Weights of a small image classifier.
Training: muon at rate 0.019, 12700 steps, batches of 256, held-out accuracy 96%.
Rows from block 12, named by matrix and row number. Rows with one number belong to one channel. Each number is 50 + 10 x the weight over its row's rms, rounded and kept within 0 to 99. All counts start at 0.
# convs1: first pointwise conv (model.blocks.12.convs.1.weight, 512x288x1x1), inputs 0-71
# convs3: second pointwise conv (model.blocks.12.convs.3.weight, 512x512x1x1, transposed), outputs 0-63
convs1.236:51 20 43 60 60 48 53 55 67 62 26 59 72 31 62 32 52 45 51 64 40 37 48 49 44 46 54 24 43 33 53 56 52 44 56 42 34 48 47 42 39 41 53 55 53 43 38 43 54 38 50 61 42 59 35 51 59 53 48 60 60 61 69 41 45 46 28 58 54 48 61 76
convs3.236:30 51 56 58 47 56 64 53 59 33 54 58 51 68 62 48 44 59 46 49 42 45 52 55 65 54 59 57 72 35 36 50 53 38 42 49 41 59 52 60 42 59 30 46 32 53 46 40 48 67 45 45 37 35 54 27 53 52 48 47 61 61 52 55
convs1.237:42 45 61 55 49 43 59 49 52 18 35 52 55 49 58 55 45 66 51 46 48 71 60 42 59 47 71 55 51 49 58 45 48 62 33 25 50 50 23 54 42 33 56 47 40 40 66 51 42 47 59 43 69 48 33 52 65 47 48 51 55 57 39 46 37 48 61 50 57 56 51 57
convs3.237:44 38 44 83 48 51 52 38 36 61 49 62 55 52 64 56 48 53 56 50 64 66 37 47 43 43 66 40 46 49 55 44 55 49 48 57 58 61 60 81 50 44 48 45 41 65 46 63 44 46 46 53 59 48 56 52 51 43 54 44 41 44 56 33
convs1.238:45 44 43 49 58 60 48 64 44 41 46 41 59 61 49 52 46 62 56 15 47 48 67 55 58 33 63 54 45 58 44 37 53 51 59 46 50 57 55 43 46 42 30 47 47 61 68 47 58 38 51 49 33 64 57 39 49 54 29 53 44 47 55 58 50 44 46 63 71 50 51 63
convs3.238:33 54 55 33 42 41 30 52 54 69 54 37 38 44 44 70 45 48 53 55 53 53 23 53 45 34 56 40 35 46 64 57 48 70 49 51 62 49 52 64 48 53 54 60 42 57 41 62 60 46 56 54 44 53 53 41 53 40 62 54 54 62 76 33
convs1.240:49 49 58 46 46 43 58 66 58 50 56 48 46 59 56 63 40 45 48 58 51 66 36 48 45 41 46 40 57 50 48 59 62 48 51 37 55 53 41 36 33 49 44 56 54 43 44 48 27 46 43 48 54 60 58 49 62 33 46 47 65 58 53 39 46 53 55 32 52 60 48 56
convs3.240:38 57 39 47 74 57 64 60 54 54 64 41 62 48 49 46 45 51 29 37 52 69 45 63 53 40 53 45 34 47 43 32 57 55 43 47 49 49 53 67 59 60 42 63 45 45 62 66 49 58 43 54 42 39 61 52 55 64 60 49 56 57 61 47
convs1.241:40 63 56 32 54 63 54 69 58 32 57 52 61 57 65 50 63 70 58 42 55 43 47 47 56 49 46 72 45 35 59 63 52 50 42 57 62 61 45 47 45 57 37 33 53 64 48 64 55 47 70 45 62 45 60 45 58 56 30 35 58 38 59 59 50 39 56 37 52 52 77 41
convs3.241:48 46 35 58 51 38 55 47 41 53 52 53 57 66 53 45 39 55 51 46 64 56 55 52 57 40 55 48 41 62 66 42 57 48 52 59 41 51 58 53 44 48 46 60 60 52 43 65 50 61 53 47 42 50 67 51 54 59 38 57 41 60 45 54
convs1.242:57 58 49 52 77 44 50 59 31 46 41 41 42 53 53 55 50 64 40 35 51 45 47 45 65 61 63 43 41 48 43 56 54 58 63 41 57 51 37 43 53 59 40 58 53 50 50 25 50 51 49 46 39 52 55 55 49 25 50 61 57 52 48 46 45 44 47 62 33 27 56 50
convs3.242:62 41 53 64 49 40 56 55 35 45 50 51 61 40 51 29 48 70 37 38 53 64 49 60 39 56 54 56 47 55 53 57 36 50 45 55 46 44 57 60 49 69 52 57 30 50 50 41 50 39 53 61 31 46 44 38 36 60 35 58 61 46 49 61
convs1.243:54 62 35 54 60 57 41 37 44 48 48 41 53 60 51 36 27 35 50 62 51 35 42 50 65 49 44 42 36 47 58 47 68 47 52 46 67 67 51 44 51 61 52 48 54 46 62 46 42 36 66 67 61 38 55 44 40 53 40 48 63 38 53 48 50 57 59 70 27 50 77 48
convs3.243:25 57 54 47 43 67 61 45 50 43 52 45 66 49 59 44 61 53 43 51 38 50 53 51 69 54 56 67 32 41 58 49 29 39 41 53 64 33 39 73 45 51 67 39 53 46 58 36 46 55 41 51 42 34 47 63 46 48 45 51 45 49 42 56
convs1.245:60 62 47 35 46 70 40 64 51 50 38 53 48 23 35 48 74 48 49 44 44 54 53 42 46 49 53 45 51 54 56 51 54 40 48 62 51 50 60 57 51 36 63 58 54 45 49 54 80 37 54 59 40 58 46 65 56 52 44 56 54 63 36 45 39 56 51 44 33 24 46 53
convs3.245:27 48 43 38 50 48 38 34 73 42 48 43 50 54 44 56 60 62 54 50 52 48 58 45 56 46 46 53 51 55 52 28 41 45 52 57 37 57 53 34 59 67 51 47 52 44 55 47 55 47 71 45 53 49 14 45 57 51 58 48 36 60 57 52
convs1.247:37 53 71 52 38 46 43 41 63 78 50 52 54 47 37 52 54 46 38 43 62 41 47 57 46 51 48 69 42 47 54 60 63 43 48 31 48 37 46 58 51 55 52 66 49 38 45 50 54 38 49 47 48 63 58 46 30 71 52 54 55 50 44 58 56 57 54 63 44 58 53 56
convs3.247:49 43 46 31 55 52 60 42 40 50 26 49 44 45 41 36 51 54 41 43 42 57 43 38 41 51 48 46 50 32 46 37 45 49 43 54 42 41 40 24 51 44 41 37 45 46 43 31 43 33 45 55 53 38 56 62 59 44 39 32 38 44 46 58
convs1.248:38 45 29 46 62 45 53 43 40 44 71 55 44 34 40 49 44 49 50 44 51 53 26 44 35 51 72 56 44 46 40 40 41 39 49 48 49 67 49 61 41 40 35 45 53 53 55 55 46 47 57 47 62 49 50 52 58 47 56 40 50 25 34 59 52 55 62 43 44 44 35 42
convs3.248:60 58 52 62 32 48 54 38 49 57 41 42 50 47 59 55 48 39 60 48 43 46 56 60 64 47 58 64 57 49 49 39 53 44 55 51 30 60 53 67 44 53 66 57 56 33 51 58 50 41 24 29 55 45 49 69 58 51 49 55 40 57 41 62
convs1.250:45 38 39 53 44 43 36 52 63 34 38 41 48 48 34 49 48 48 46 60 46 56 48 47 43 54 49 49 46 56 59 55 51 69 69 27 38 62 49 56 64 50 45 52 35 61 62 41 59 47 41 54 43 59 57 50 50 47 53 49 43 45 49 52 56 42 56 46 44 57 69 65
convs3.250:45 60 46 41 51 49 67 49 57 50 36 51 43 43 50 48 36 32 48 38 19 70 38 37 23 50 54 52 60 46 43 49 33 38 58 44 39 49 63 55 33 62 51 46 36 43 32 65 54 64 55 49 53 58 53 46 59 54 42 32 50 54 28 45
convs1.251:42 39 54 39 47 56 52 54 34 36 40 53 33 42 43 70 70 43 42 57 36 52 54 50 49 50 56 41 51 60 43 40 59 55 45 52 49 56 42 49 75 36 47 63 56 41 66 54 43 46 36 50 48 56 49 52 52 46 39 36 50 62 62 46 60 45 49 42 33 57 58 54
convs3.251:78 57 67 45 33 56 48 45 42 40 54 53 47 49 39 59 56 51 76 58 58 52 35 58 49 59 65 54 50 62 53 58 41 62 47 48 55 28 43 43 36 59 31 40 36 40 49 40 50 42 58 47 51 42 39 40 46 41 34 62 50 32 35 39
convs1.252:38 53 65 54 41 45 49 49 40 70 35 45 59 48 50 41 59 27 48 54 55 55 56 44 50 44 51 47 39 46 40 64 55 40 38 41 70 45 61 54 56 62 44 42 42 53 45 56 57 53 28 52 44 47 45 55 59 43 67 49 41 58 55 70 59 42 45 46 48 43 50 60
convs3.252:38 61 53 31 56 46 49 33 48 55 55 54 61 43 46 56 39 62 45 47 52 39 50 34 49 36 55 51 32 46 65 34 48 13 61 42 55 46 55 55 49 52 65 62 47 45 40 57 52 47 53 66 40 52 49 56 49 52 41 42 60 42 59 48
convs1.254:73 43 59 46 60 63 50 47 58 59 54 72 62 55 55 52 43 44 46 57 50 47 65 40 37 39 70 51 55 44 52 73 50 52 41 61 41 50 58 48 49 32 32 67 57 36 46 59 44 49 58 58 51 50 56 45 70 44 61 62 47 45 48 47 49 59 57 53 73 36 52 34
convs3.254:59 46 55 54 60 36 37 58 48 36 61 40 36 49 47 57 48 30 31 48 50 36 39 52 28 37 62 57 45 53 39 42 53 26 43 61 60 49 63 42 34 57 54 45 44 52 67 47 64 49 50 45 52 39 67 28 43 57 61 42 51 59 49 35
convs1.255:55 51 50 34 52 48 49 52 54 56 56 39 53 63 53 44 23 43 41 67 62 73 39 82 50 39 60 56 48 66 45 47 51 40 42 55 49 53 55 31 30 62 45 44 38 47 41 48 54 25 37 61 61 50 70 55 42 46 69 38 62 59 49 58 56 44 52 50 56 52 37 54
convs3.255:46 53 48 58 51 54 45 61 36 45 54 71 63 51 53 31 54 51 50 31 52 34 42 38 49 44 40 54 42 50 45 25 44 37 63 27 59 35 77 49 49 48 58 58 44 66 56 61 50 42 44 44 53 54 40 63 41 40 47 52 49 38 38 28
convs1.256:56 55 42 62 53 35 59 46 71 55 48 45 44 45 57 65 30 61 52 43 42 62 53 55 72 46 47 63 54 48 57 40 53 62 49 48 44 60 36 53 51 41 58 64 51 61 37 37 45 32 46 43 42 43 71 62 65 48 29 53 40 40 61 42 60 52 66 57 45 48 57 57
convs3.256:48 49 51 58 51 38 66 56 38 64 47 46 49 50 42 73 29 54 56 63 41 53 52 41 63 47 46 60 53 49 43 42 62 55 46 64 54 36 53 58 56 43 47 51 51 61 70 45 68 35 63 34 45 43 62 42 45 73 42 51 62 52 61 54
convs1.257:38 56 38 40 57 30 43 65 42 45 68 57 65 46 34 66 48 56 41 40 58 65 59 47 45 36 56 48 48 73 63 57 54 43 44 57 59 66 46 62 41 51 62 47 33 54 51 43 58 70 49 52 61 64 64 62 45 49 47 50 67 40 49 50 30 48 46 48 70 44 49 44
convs3.257:51 51 71 36 33 78 21 59 47 49 52 43 63 37 50 58 46 68 64 35 56 28 51 56 58 33 49 48 45 56 48 58 45 39 50 53 48 58 48 40 47 51 49 41 50 51 51 51 38 68 44 50 54 66 40 49 57 32 52 54 56 44 67 50
convs1.258:60 49 49 46 38 38 71 39 52 66 63 51 55 48 49 61 66 51 43 42 43 60 41 48 44 46 52 58 51 38 49 50 57 41 42 52 46 42 52 62 45 56 59 54 37 43 51 55 53 65 53 41 55 57 55 53 57 53 82 67 75 56 54 65 36 56 53 47 71 34 47 39
convs3.258:28 40 29 41 44 64 64 63 56 52 53 58 47 54 59 42 39 28 63 46 51 61 89 46 35 49 54 49 59 54 29 39 74 19 50 69 66 62 55 49 57 49 48 46 57 44 56 63 49 55 55 53 60 33 57 53 37 29 23 62 54 40 36 30
convs1.259:56 52 49 50 43 31 49 45 66 78 50 46 58 52 63 50 53 59 37 42 37 64 74 54 57 57 63 55 40 49 60 50 58 58 52 37 49 46 53 34 48 41 56 60 80 59 43 35 31 54 59 43 52 45 54 26 58 53 59 64 63 56 41 72 67 35 30 49 56 48 60 60
convs3.259:62 76 42 60 69 49 45 47 47 76 39 55 32 46 45 49 73 34 32 46 46 52 47 44 65 51 38 57 56 47 60 65 33 45 47 49 55 30 63 47 56 59 45 47 46 16 45 46 52 55 49 37 48 50 43 21 51 53 66 55 45 43 51 46
convs1.260:62 61 43 37 58 51 34 56 48 52 37 44 59 54 44 37 48 41 53 23 32 50 49 33 56 47 38 58 57 45 46 70 43 56 50 42 58 46 53 63 42 57 44 53 63 53 40 56 33 55 46 56 35 61 58 51 54 41 55 51 49 62 31 45 55 55 36 59 49 37 63 25
convs3.260:73 47 33 55 52 38 35 49 49 49 41 44 45 52 42 60 51 60 56 20 54 52 52 37 51 64 65 46 37 41 31 56 47 54 55 45 45 51 51 50 51 59 26 55 65 61 39 51 51 36 44 44 32 66 54 40 58 56 47 63 48 66 49 60
convs1.261:43 67 58 38 49 43 40 55 52 48 47 48 57 54 62 59 35 46 54 41 54 62 71 31 61 58 47 64 72 45 47 30 39 51 34 44 49 40 60 58 70 48 38 37 62 59 36 55 45 54 46 43 53 40 36 56 41 56 47 50 49 59 56 65 59 55 70 44 59 46 93 48
convs3.261:53 72 47 61 43 47 36 42 40 36 55 55 53 49 50 56 50 48 41 55 41 52 53 52 54 52 59 66 59 56 65 60 42 48 49 26 54 47 43 61 49 60 42 58 54 53 50 37 56 36 54 53 64 43 49 58 49 50 57 60 44 56 42 63
convs1.262:60 50 47 42 58 53 65 61 43 61 43 44 56 29 48 55 60 48 36 44 61 42 56 55 43 35 50 48 65 84 41 61 59 40 41 33 54 67 49 61 46 31 55 53 35 52 60 57 57 52 34 55 41 50 38 56 46 50 64 59 49 57 46 50 71 36 63 46 66 56 53 46
convs3.262:63 42 49 62 47 59 51 45 44 48 62 59 50 46 47 57 50 62 54 32 36 31 56 61 48 44 60 35 39 58 38 35 45 40 57 59 57 43 68 55 52 49 56 29 62 50 44 71 47 59 49 61 46 44 54 65 48 53 53 47 58 51 62 71
convs1.263:42 49 33 52 37 50 58 47 74 37 64 44 41 70 48 47 64 37 48 59 54 61 54 50 48 41 50 66 58 50 57 48 34 41 47 40 45 53 54 37 52 57 55 43 69 46 59 49 48 73 39 43 52 44 47 54 46 58 46 44 51 38 44 43 47 52 33 69 46 39 48 67
convs3.263:57 60 43 62 63 54 45 48 36 60 51 44 67 46 47 52 49 53 46 48 48 62 59 55 36 56 40 56 46 37 67 49 45 57 58 43 56 53 52 46 68 19 42 47 31 54 48 33 58 52 65 39 51 51 48 60 60 55 49 49 64 31 40 58
convs1.264:50 51 42 63 50 37 52 51 66 46 47 40 47 51 55 53 47 51 46 46 57 52 36 49 55 68 56 59 57 46 63 49 51 66 61 66 35 43 55 57 51 72 41 39 71 51 39 40 57 44 67 43 58 58 47 49 66 56 52 49 58 37 33 76 43 44 47 50 55 66 49 55
convs3.264:41 61 49 42 44 64 45 36 49 61 36 37 46 54 59 57 40 46 51 52 46 56 46 61 50 59 67 32 55 31 43 81 52 65 59 48 56 51 61 28 54 59 46 47 26 54 43 61 43 54 44 53 53 61 45 43 31 39 56 57 53 67 49 49
convs1.266:50 53 41 51 43 52 51 64 64 48 53 35 58 42 52 64 73 53 49 55 54 56 51 52 78 64 28 56 59 55 44 51 43 33 39 50 60 46 62 47 40 29 58 35 59 40 49 56 25 56 37 42 46 53 36 46 53 55 48 46 50 52 52 47 30 30 46 49 52 62 28 54
convs3.266:48 60 43 36 61 42 63 66 54 50 58 63 54 48 41 70 48 39 50 43 45 40 27 53 39 37 31 48 55 41 41 46 36 68 52 53 46 67 66 37 49 53 33 37 40 75 51 52 56 51 46 50 49 43 63 41 72 31 49 67 49 46 48 59
convs1.267:44 57 39 41 47 47 59 52 51 52 70 41 71 63 29 42 48 53 58 45 40 65 67 47 46 39 60 39 40 43 66 34 52 57 35 51 44 47 51 53 36 45 49 42 46 37 34 46 56 62 45 51 44 60 40 42 53 60 58 45 70 43 42 38 49 58 41 57 45 44 55 46
convs3.267:24 51 28 39 57 55 47 45 68 57 50 58 43 40 44 59 49 44 47 46 43 54 56 47 42 52 44 58 45 55 48 49 46 64 53 56 48 34 32 50 55 57 62 70 52 36 40 53 48 45 50 41 40 45 52 43 49 58 61 56 39 44 43 40
convs1.268:51 59 45 49 40 52 53 42 56 61 44 45 46 26 49 51 57 25 51 40 62 63 74 49 45 52 47 50 78 67 53 53 43 55 69 65 44 58 50 62 44 54 66 48 68 52 38 36 54 51 49 57 49 47 48 48 44 47 49 60 42 55 47 49 33 52 42 50 54 48 65 41
convs3.268:49 65 34 49 51 59 75 44 66 54 57 42 56 39 53 46 48 53 66 57 53 46 48 56 41 59 51 26 62 55 58 34 52 61 42 55 70 58 59 62 58 50 50 53 63 72 56 36 57 60 51 49 40 53 58 40 49 48 66 26 44 65 74 83
convs1.269:68 48 33 54 63 48 44 57 52 61 61 52 37 45 53 26 70 48 49 46 43 61 51 63 40 67 47 37 39 58 60 43 57 44 51 69 37 55 44 62 42 64 66 39 69 37 48 37 44 56 65 47 45 52 56 51 58 55 29 42 51 29 63 49 44 56 45 43 57 46 53 34
convs3.269:47 64 52 52 34 62 36 43 47 54 47 38 50 49 41 59 53 43 72 62 57 46 39 52 36 47 51 57 50 55 36 44 59 60 34 67 45 53 49 38 50 66 42 45 56 57 34 67 40 52 39 47 54 30 59 49 42 55 74 42 60 52 48 48
convs1.270:55 64 71 55 43 58 62 48 54 65 40 73 47 56 28 52 49 60 31 56 39 62 63 60 70 56 39 45 67 43 34 43 41 44 58 44 45 45 62 48 56 53 43 39 49 68 48 48 61 56 43 35 47 33 47 35 49 51 54 64 62 50 53 63 46 44 41 51 69 45 40 41
convs3.270:48 47 39 46 51 62 50 59 67 46 55 56 49 76 52 65 66 53 77 32 32 66 38 40 34 40 49 51 41 40 44 58 41 43 55 52 61 64 65 63 43 64 50 42 39 53 44 54 52 48 47 51 46 65 42 54 49 51 60 47 74 53 66 51
convs1.271:62 37 70 33 56 56 53 33 65 50 43 56 76 45 35 55 67 36 36 59 48 64 57 61 53 30 41 59 43 55 52 55 48 38 51 43 47 47 46 48 19 60 58 66 49 48 49 41 63 52 65 47 54 42 56 44 50 50 46 57 76 46 25 46 53 54 40 60 42 41 39 50
convs3.271:51 32 35 58 44 58 51 51 42 49 43 38 54 50 35 41 45 37 50 60 50 51 52 69 42 56 57 50 44 65 53 48 49 69 54 75 62 57 50 15 50 39 49 53 55 37 47 71 54 45 65 62 58 56 54 59 41 52 56 56 72 42 56 56
convs1.272:49 46 51 45 76 62 39 51 58 49 60 42 51 59 67 70 68 51 59 25 46 49 44 44 58 54 43 57 46 32 64 46 53 61 50 51 64 50 52 56 26 58 33 62 39 48 33 42 60 42 45 68 41 62 62 61 51 41 44 48 68 48 42 44 55 51 09 46 41 47 40 59
convs3.272:56 75 32 36 56 47 52 40 43 46 34 45 54 59 55 78 45 33 50 70 34 48 46 42 45 56 55 35 56 70 58 45 35 35 34 60 63 46 53 56 48 64 51 56 46 45 53 50 55 38 49 55 49 51 45 56 50 60 63 46 54 57 56 41
convs1.273:56 54 47 49 33 72 45 58 61 41 55 64 38 69 47 56 51 53 38 51 71 56 39 47 51 44 70 40 49 27 49 52 58 58 50 51 45 40 41 46 56 37 38 44 63 50 57 34 58 48 52 41 44 58 44 48 40 56 42 62 49 51 50 42 56 38 41 52 44 46 62 45
convs3.273:49 40 62 74 55 37 56 50 47 44 46 42 49 31 40 49 56 58 46 57 36 50 37 42 37 61 60 65 42 46 52 41 37 65 65 61 36 55 63 60 46 47 43 70 39 50 62 57 55 40 51 64 36 48 53 57 44 50 39 57 43 33 60 44
convs1.274:61 75 55 43 56 40 53 60 42 65 45 39 47 43 50 44 62 57 57 56 71 52 53 51 52 25 44 64 61 61 49 28 57 42 65 30 52 44 55 50 50 42 51 63 59 43 41 50 56 63 57 37 41 51 61 54 59 45 40 54 46 49 47 40 61 52 40 50 61 63 71 31
convs3.274:53 56 64 64 49 48 45 57 50 53 61 70 51 64 58 50 30 57 40 38 38 49 52 26 40 50 58 51 53 41 44 42 48 58 56 50 41 38 47 47 42 53 61 46 45 41 48 40 39 52 31 35 42 45 42 46 48 72 61 50 44 30 53 64
convs1.275:42 42 26 49 50 44 39 48 60 34 34 51 61 55 40 33 47 58 39 34 56 46 56 48 46 48 60 44 52 42 43 34 42 60 50 47 72 60 47 45 67 37 70 43 41 52 53 56 63 48 74 48 45 48 63 32 46 46 51 59 70 45 49 61 33 51 61 58 52 61 59 55
convs3.275:67 52 50 46 46 36 43 33 46 49 53 50 47 39 49 38 40 32 47 25 34 46 62 52 38 48 52 55 54 56 47 33 53 37 45 35 33 55 58 58 49 47 42 44 39 40 39 42 44 47 59 50 46 38 64 39 46 70 56 52 67 61 54 53
convs1.276:63 64 57 50 45 55 63 38 50 53 62 44 51 47 45 58 55 45 54 25 53 55 56 17 38 48 47 59 51 58 58 75 31 72 39 57 50 42 43 58 64 59 47 53 37 51 60 63 55 60 48 64 63 48 47 36 33 59 44 53 53 46 50 35 41 47 52 43 58 31 50 63
convs3.276:46 48 64 72 52 70 38 53 40 59 54 54 48 49 46 34 50 55 48 46 73 49 44 44 45 56 23 49 58 36 39 53 42 33 57 47 58 47 36 33 36 44 40 62 49 42 62 45 60 38 53 41 67 69 43 68 42 34 46 61 53 51 43 50
convs1.277:48 57 65 46 44 40 49 29 56 34 38 51 50 42 54 61 51 52 40 48 56 62 52 76 63 54 39 63 48 55 59 37 41 78 56 48 28 69 47 61 41 48 47 37 50 43 67 30 51 46 55 51 61 39 44 56 52 68 69 61 39 43 49 39 61 93 48 46 50 39 63 30
convs3.277:63 35 37 43 50 64 57 47 41 16 58 34 58 38 57 35 42 54 48 63 60 17 49 43 52 51 42 41 46 42 50 41 49 40 59 43 53 46 44 40 49 48 56 49 50 38 44 56 44 32 45 41 60 48 66 62 49 65 56 68 34 56 60 32
convs1.278:58 55 58 35 61 39 54 61 47 49 56 57 59 59 61 62 40 60 48 42 47 52 43 49 64 56 41 41 50 47 55 59 50 54 50 69 54 42 56 49 57 53 61 57 40 34 50 51 45 63 35 76 57 47 56 55 62 55 40 43 40 47 38 47 53 45 59 52 59 46 76 37
convs3.278:47 59 54 53 28 55 59 53 53 49 44 47 42 45 50 61 62 51 45 47 49 50 50 47 38 44 49 49 57 53 58 57 49 50 50 47 58 63 50 55 42 50 43 61 45 56 52 54 47 38 53 56 47 47 60 45 58 39 43 47 47 57 63 43
convs1.279:56 48 36 45 59 55 50 68 40 40 29 60 31 56 71 65 49 55 59 38 47 44 91 56 56 50 55 51 42 55 51 60 50 49 48 64 52 60 41 40 31 24 44 47 41 55 54 64 41 60 36 53 75 47 44 43 61 48 55 32 47 46 43 50 26 40 55 52 36 37 54 59
convs3.279:37 36 68 48 59 48 53 37 79 69 53 57 62 55 38 44 44 62 60 61 49 48 65 52 57 62 66 42 54 49 60 42 43 47 47 37 76 66 47 36 54 63 52 59 60 55 53 54 36 53 35 55 50 57 42 62 47 59 57 56 52 43 52 42
convs1.280:49 55 42 42 41 58 69 36 37 47 50 40 65 50 76 54 42 66 52 57 47 44 54 43 63 36 44 48 30 43 60 57 45 45 46 60 56 45 38 50 50 27 57 53 65 43 40 49 57 33 62 63 44 54 55 34 58 59 86 52 57 49 39 36 54 50 24 39 36 39 51 48
convs3.280:40 63 46 58 57 58 48 41 41 60 50 27 53 60 63 51 52 61 43 54 48 41 63 68 51 42 40 57 48 41 38 54 52 80 45 44 45 47 51 39 44 52 51 40 51 42 46 41 65 48 30 35 68 43 48 57 45 52 62 55 43 47 62 83
convs1.281:47 68 39 60 54 44 61 58 63 53 67 33 47 42 55 62 45 28 57 50 41 52 37 51 59 63 50 37 39 33 77 46 35 55 51 50 57 61 28 45 54 48 52 67 49 48 63 48 51 54 46 70 53 55 50 57 55 60 38 45 57 57 63 40 62 33 59 65 65 57 46 44
convs3.281:71 55 46 61 43 62 47 45 56 52 49 59 42 41 41 42 52 71 63 65 51 53 50 51 44 47 54 67 32 60 49 22 37 47 48 44 53 44 57 69 56 37 32 52 50 68 60 58 64 40 39 57 62 67 50 54 42 68 57 48 40 62 42 48
convs1.282:53 56 57 51 33 57 41 46 49 61 50 56 35 54 45 41 46 61 36 66 57 54 47 49 52 54 64 37 45 60 38 73 46 41 60 57 37 41 52 48 42 65 79 41 46 40 57 46 43 31 60 44 50 42 49 49 37 40 24 51 38 41 64 50 50 37 54 55 61 51 44 45
convs3.282:59 42 34 44 52 41 47 67 50 46 56 49 49 37 60 51 63 52 60 59 51 44 49 45 33 46 40 56 57 47 61 60 53 52 39 55 37 69 53 52 48 36 53 57 29 48 45 32 24 44 50 50 46 44 51 74 58 50 35 42 60 39 52 66
convs1.283:55 56 48 54 48 44 59 39 60 52 47 43 53 53 47 51 39 52 54 68 41 64 58 52 39 45 62 45 51 72 50 63 59 32 38 50 54 58 53 51 34 42 49 44 40 42 51 52 37 53 55 52 44 60 66 52 59 39 34 43 55 49 33 58 32 56 47 56 50 53 49 54
convs3.283:61 45 55 51 47 49 48 52 47 43 38 29 50 67 57 78 69 59 50 52 65 47 53 61 39 35 44 46 56 49 52 62 45 53 47 51 57 43 52 45 46 54 39 44 52 49 41 39 39 56 51 56 50 58 60 42 53 34 46 41 66 44 50 51
convs1.284:36 33 56 47 45 53 50 29 58 44 48 51 48 48 49 71 60 45 59 57 61 59 45 42 51 45 61 60 76 29 27 59 28 58 58 36 43 55 70 64 56 37 41 37 43 46 54 59 38 50 68 36 58 45 54 50 54 48 49 48 48 50 56 28 39 35 43 53 44 42 64 50
convs3.284:56 57 53 38 42 46 45 49 42 45 37 48 38 66 55 56 44 54 53 49 50 53 45 61 46 45 63 48 36 45 53 49 54 40 54 37 44 66 62 50 46 52 49 56 62 49 51 51 44 52 52 34 57 52 40 54 53 42 40 57 70 63 73 54
convs1.285:61 43 36 50 51 44 58 64 46 50 49 48 40 57 45 66 50 52 57 46 40 59 36 35 53 31 68 46 34 73 41 35 41 34 49 55 75 48 49 33 43 54 58 33 44 62 50 52 63 51 55 49 64 47 49 48 56 57 47 51 51 54 53 59 67 49 42 59 39 51 48 58
convs3.285:47 41 41 52 48 42 42 59 41 50 53 53 47 54 41 54 53 35 45 59 47 41 56 31 47 41 48 47 46 36 46 34 33 49 39 34 42 52 56 59 62 71 45 64 30 51 48 42 45 61 58 42 47 60 44 51 65 49 56 57 39 41 58 44
convs1.286:61 48 53 51 27 66 49 46 37 61 52 51 54 31 50 54 36 64 70 37 42 47 37 84 40 58 42 37 61 49 63 46 46 48 54 36 29 50 61 62 50 54 51 57 41 42 50 58 52 52 63 44 47 43 52 57 35 60 47 51 59 56 51 47 71 53 47 32 53 47 55 38
convs3.286:53 46 58 47 54 44 49 48 57 64 50 54 40 50 48 47 44 70 46 56 51 65 44 46 45 52 63 53 61 48 52 73 37 61 58 25 37 36 46 54 53 51 38 33 60 36 52 37 49 58 57 45 56 62 52 40 37 55 39 35 28 58 43 44
convs1.287:36 63 46 49 55 53 59 58 48 56 45 50 62 45 34 60 51 45 41 60 27 58 56 56 50 42 47 46 31 67 35 18 57 50 61 61 54 40 56 50 36 52 62 48 38 50 52 55 45 44 42 66 61 63 52 57 30 54 41 39 48 50 46 42 50 63 70 59 30 47 72 56
convs3.287:42 56 46 45 26 51 38 53 53 34 40 36 50 57 47 44 45 62 61 47 44 50 49 48 61 52 46 43 52 62 52 47 59 41 49 56 53 77 64 38 58 54 52 68 40 49 60 65 47 40 53 45 46 57 48 39 33 51 34 42 30 37 53 44
convs1.288:58 49 40 51 56 46 51 24 52 62 73 49 54 41 54 38 52 57 36 58 46 49 46 64 48 57 44 58 56 49 69 49 55 70 65 70 49 57 56 42 61 42 47 52 57 41 50 57 53 58 44 52 56 44 69 60 48 43 64 47 40 55 39 39 50 30 60 30 34 35 50 52
convs3.288:52 54 49 44 50 44 51 49 41 51 47 49 49 43 64 46 50 59 63 50 64 49 45 28 52 15 52 57 50 61 46 47 43 66 54 47 51 41 40 47 57 47 39 48 54 25 54 50 44 54 48 36 54 53 48 47 55 47 41 56 61 57 49 30
convs1.289:58 44 36 31 50 59 46 42 64 43 53 40 56 37 70 63 57 43 52 46 41 54 55 70 54 60 44 54 49 49 49 57 52 36 49 35 65 59 57 40 45 53 41 38 44 67 52 62 40 60 55 45 51 48 55 50 23 54 37 40 35 39 50 55 50 54 50 62 56 61 63 59
convs3.289:55 47 35 59 50 46 39 59 58 37 44 31 48 59 59 35 54 48 56 50 49 49 47 48 32 44 37 43 42 60 49 16 51 54 57 44 47 34 56 53 54 60 58 43 33 36 49 46 56 58 43 34 60 59 51 52 46 51 72 60 26 78 27 56
convs1.290:49 48 37 51 45 48 43 37 73 61 56 69 56 38 51 39 62 52 43 59 49 57 45 60 38 50 45 54 45 54 43 30 62 44 38 53 70 56 52 52 53 48 43 49 51 50 39 45 44 56 41 52 40 50 63 46 28 35 42 44 50 64 43 50 57 46 58 49 45 48 47 41
convs3.290:43 60 39 59 57 78 47 29 47 39 43 53 51 42 45 53 38 73 51 38 52 47 47 51 55 72 46 55 43 46 53 55 53 46 44 63 64 52 55 46 52 57 49 39 57 54 53 78 47 41 53 62 55 53 53 42 44 61 39 50 51 45 65 36
convs1.291:51 27 57 36 64 58 52 49 59 46 45 46 21 58 44 56 70 62 52 61 62 60 65 61 48 33 27 56 60 29 52 44 55 60 42 44 55 53 45 63 46 51 49 45 45 40 37 54 62 50 48 42 52 45 60 46 70 30 55 38 49 45 46 57 56 49 50 60 53 78 51 35
convs3.291:32 54 48 44 58 67 64 44 46 49 50 54 66 71 61 47 57 56 32 46 46 58 45 50 65 43 44 55 37 61 39 60 58 48 57 45 52 60 36 46 51 54 58 68 31 59 31 61 52 38 65 53 41 54 59 47 51 42 52 56 36 41 44 42